Weights of a small self-supervised image encoder: 24.7 epochs.
Rows from block 7 of a small self-supervised image encoder, named by matrix and row number. Rows with one number belong to one channel. Each number is 500 + 40 x the weight over its row's rms, rounded and kept within 0 to 999. All counts start at 0. Numbers have three digits each.
After each channel's rows are labels from the 100 images, of 14848, where the channel reaches its highest value: "responds to" is what is common among them. Only what is clearly more common there than usual is listed. The data: streak pictures of flow and ridge fields. In brackets: how many of the 100.
# c3: 3x3 conv (model.blocks.7.c3.weight, 128x128x3x3, each kernel summed), inputs 43-85
# c1: pointwise conv (model.blocks.7.c1.weight, 128x128x1x1), inputs 43-85

c3.70:542520524524529545394484504513529447507512540445453522529502512478488532532468515458461469510498461560529423478556510537460517460
c1.70:532499538533582514493506496484463510482534485444545529559533428528509480530489496535414485553514490518517458475533504574532497522
responds to: source (25)

c3.89:489476502486519494523489501511492565401459480530519492598463587506478489468527521502524454529486495469435543486444493467513500473
c1.89:491516479508430470497498503511476505420428494487499457573481553484461498448499502517532410496478476504456510500487490475474482400
responds to: high contrast (92); fine streaks (79)

c3.0:417529480497487518516424520564541568485553516451504489499518484531503502450487467549499495563460526465425477493484545469490472436
c1.0:455522465522546539525433492562541600454535550476492468554503459537518540451492456579525461520466525478466504439458578557517500417
responds to: high contrast (94); fine streaks (93)

c3.86:463560540495503544473498525507495482563533592466553468471521561483432529521513563502491498524522598496526499468509528452522553541
c1.86:514508494475519501470466473473486417533475572468501452504518534496445522474484595474519470490485510494443454483437480448505524504
responds to: high contrast (73); waves (35); saddle (29)

c3.1:532500518472560534514527492401474464487474509501509522481501492469522491496519503468496529542574495503566520501499497502524493628
c1.1:541526520502510504475549449413480449488476463530540521496528496423497508490482486428505510501534463525585502509531391465517508542
responds to: high contrast (93); turbulent (46)

c3.54:504484545537465493479507510493565522432488505461488512489533458434468530473480471449408455535527522472502513548485461523465472512
c1.54:478533519494490559492476530485561503420544516495509494487538459498460567501493431426395461528559528482450523510506485509496453507
responds to: source (51)

c3.105:486548545547494599498488507545491516485454553484492459557461540438470438510432492533470482505422494473513448448527548518491541504
c1.105:485522553457555510508546525422470477510524471494525540527505492415492460543462446453524518441498532496556432458509480459513491501
responds to: high contrast (86); pair of whorls (33)

c3.87:526514526505533503499514521500458499478524496498478515505382515508512424494504488484501470484414479527518508501506498521524494484
c1.87:500499504437501523473498516464468461492465463492434526498394503515491437530485494446518510497432482522463514478525486481520505489
responds to: high contrast (71); waves (27)

c3.116:485525504464515482522381530501514556486520517520525480537513513545532501381493500482509499543501546459361488501383512529494505536
c1.116:449537463492519519474386523512543558490509532443442445510494516557499512391494472506527530522441510440332448489360525530465536454
responds to: high contrast (98); fine streaks (81)

c3.7:521577517494507445505514467495507485490536447484489512442515471498449516497552462475496528501460553409481526510484521471506403493
c1.7:529579474496512446519431463431485410533539480498467506478507476513403514513516457486528513492494559444466491436501458459503448481
responds to: fine streaks (82); whorl (43)

c3.112:490522497508475478519416523441490503534546517529551476477480553518514451406546508530458474519500509521460497513366534513504489498
c1.112:507471460476473481482397532441465410495527495488499486473481525461463480469540524471459508443445465529457511485423507480451488473
responds to: high contrast (91); pair of whorls (37)

c3.22:449510428454522521504499507476508477536481486487487495479410486478519490468487488487499507490409491482460478504513442480483486506
c1.22:484518487570453552514541562552527526521473501490540499548456526467488525441485575517479457527468519475476499500492528541525566502
responds to: fine streaks (100)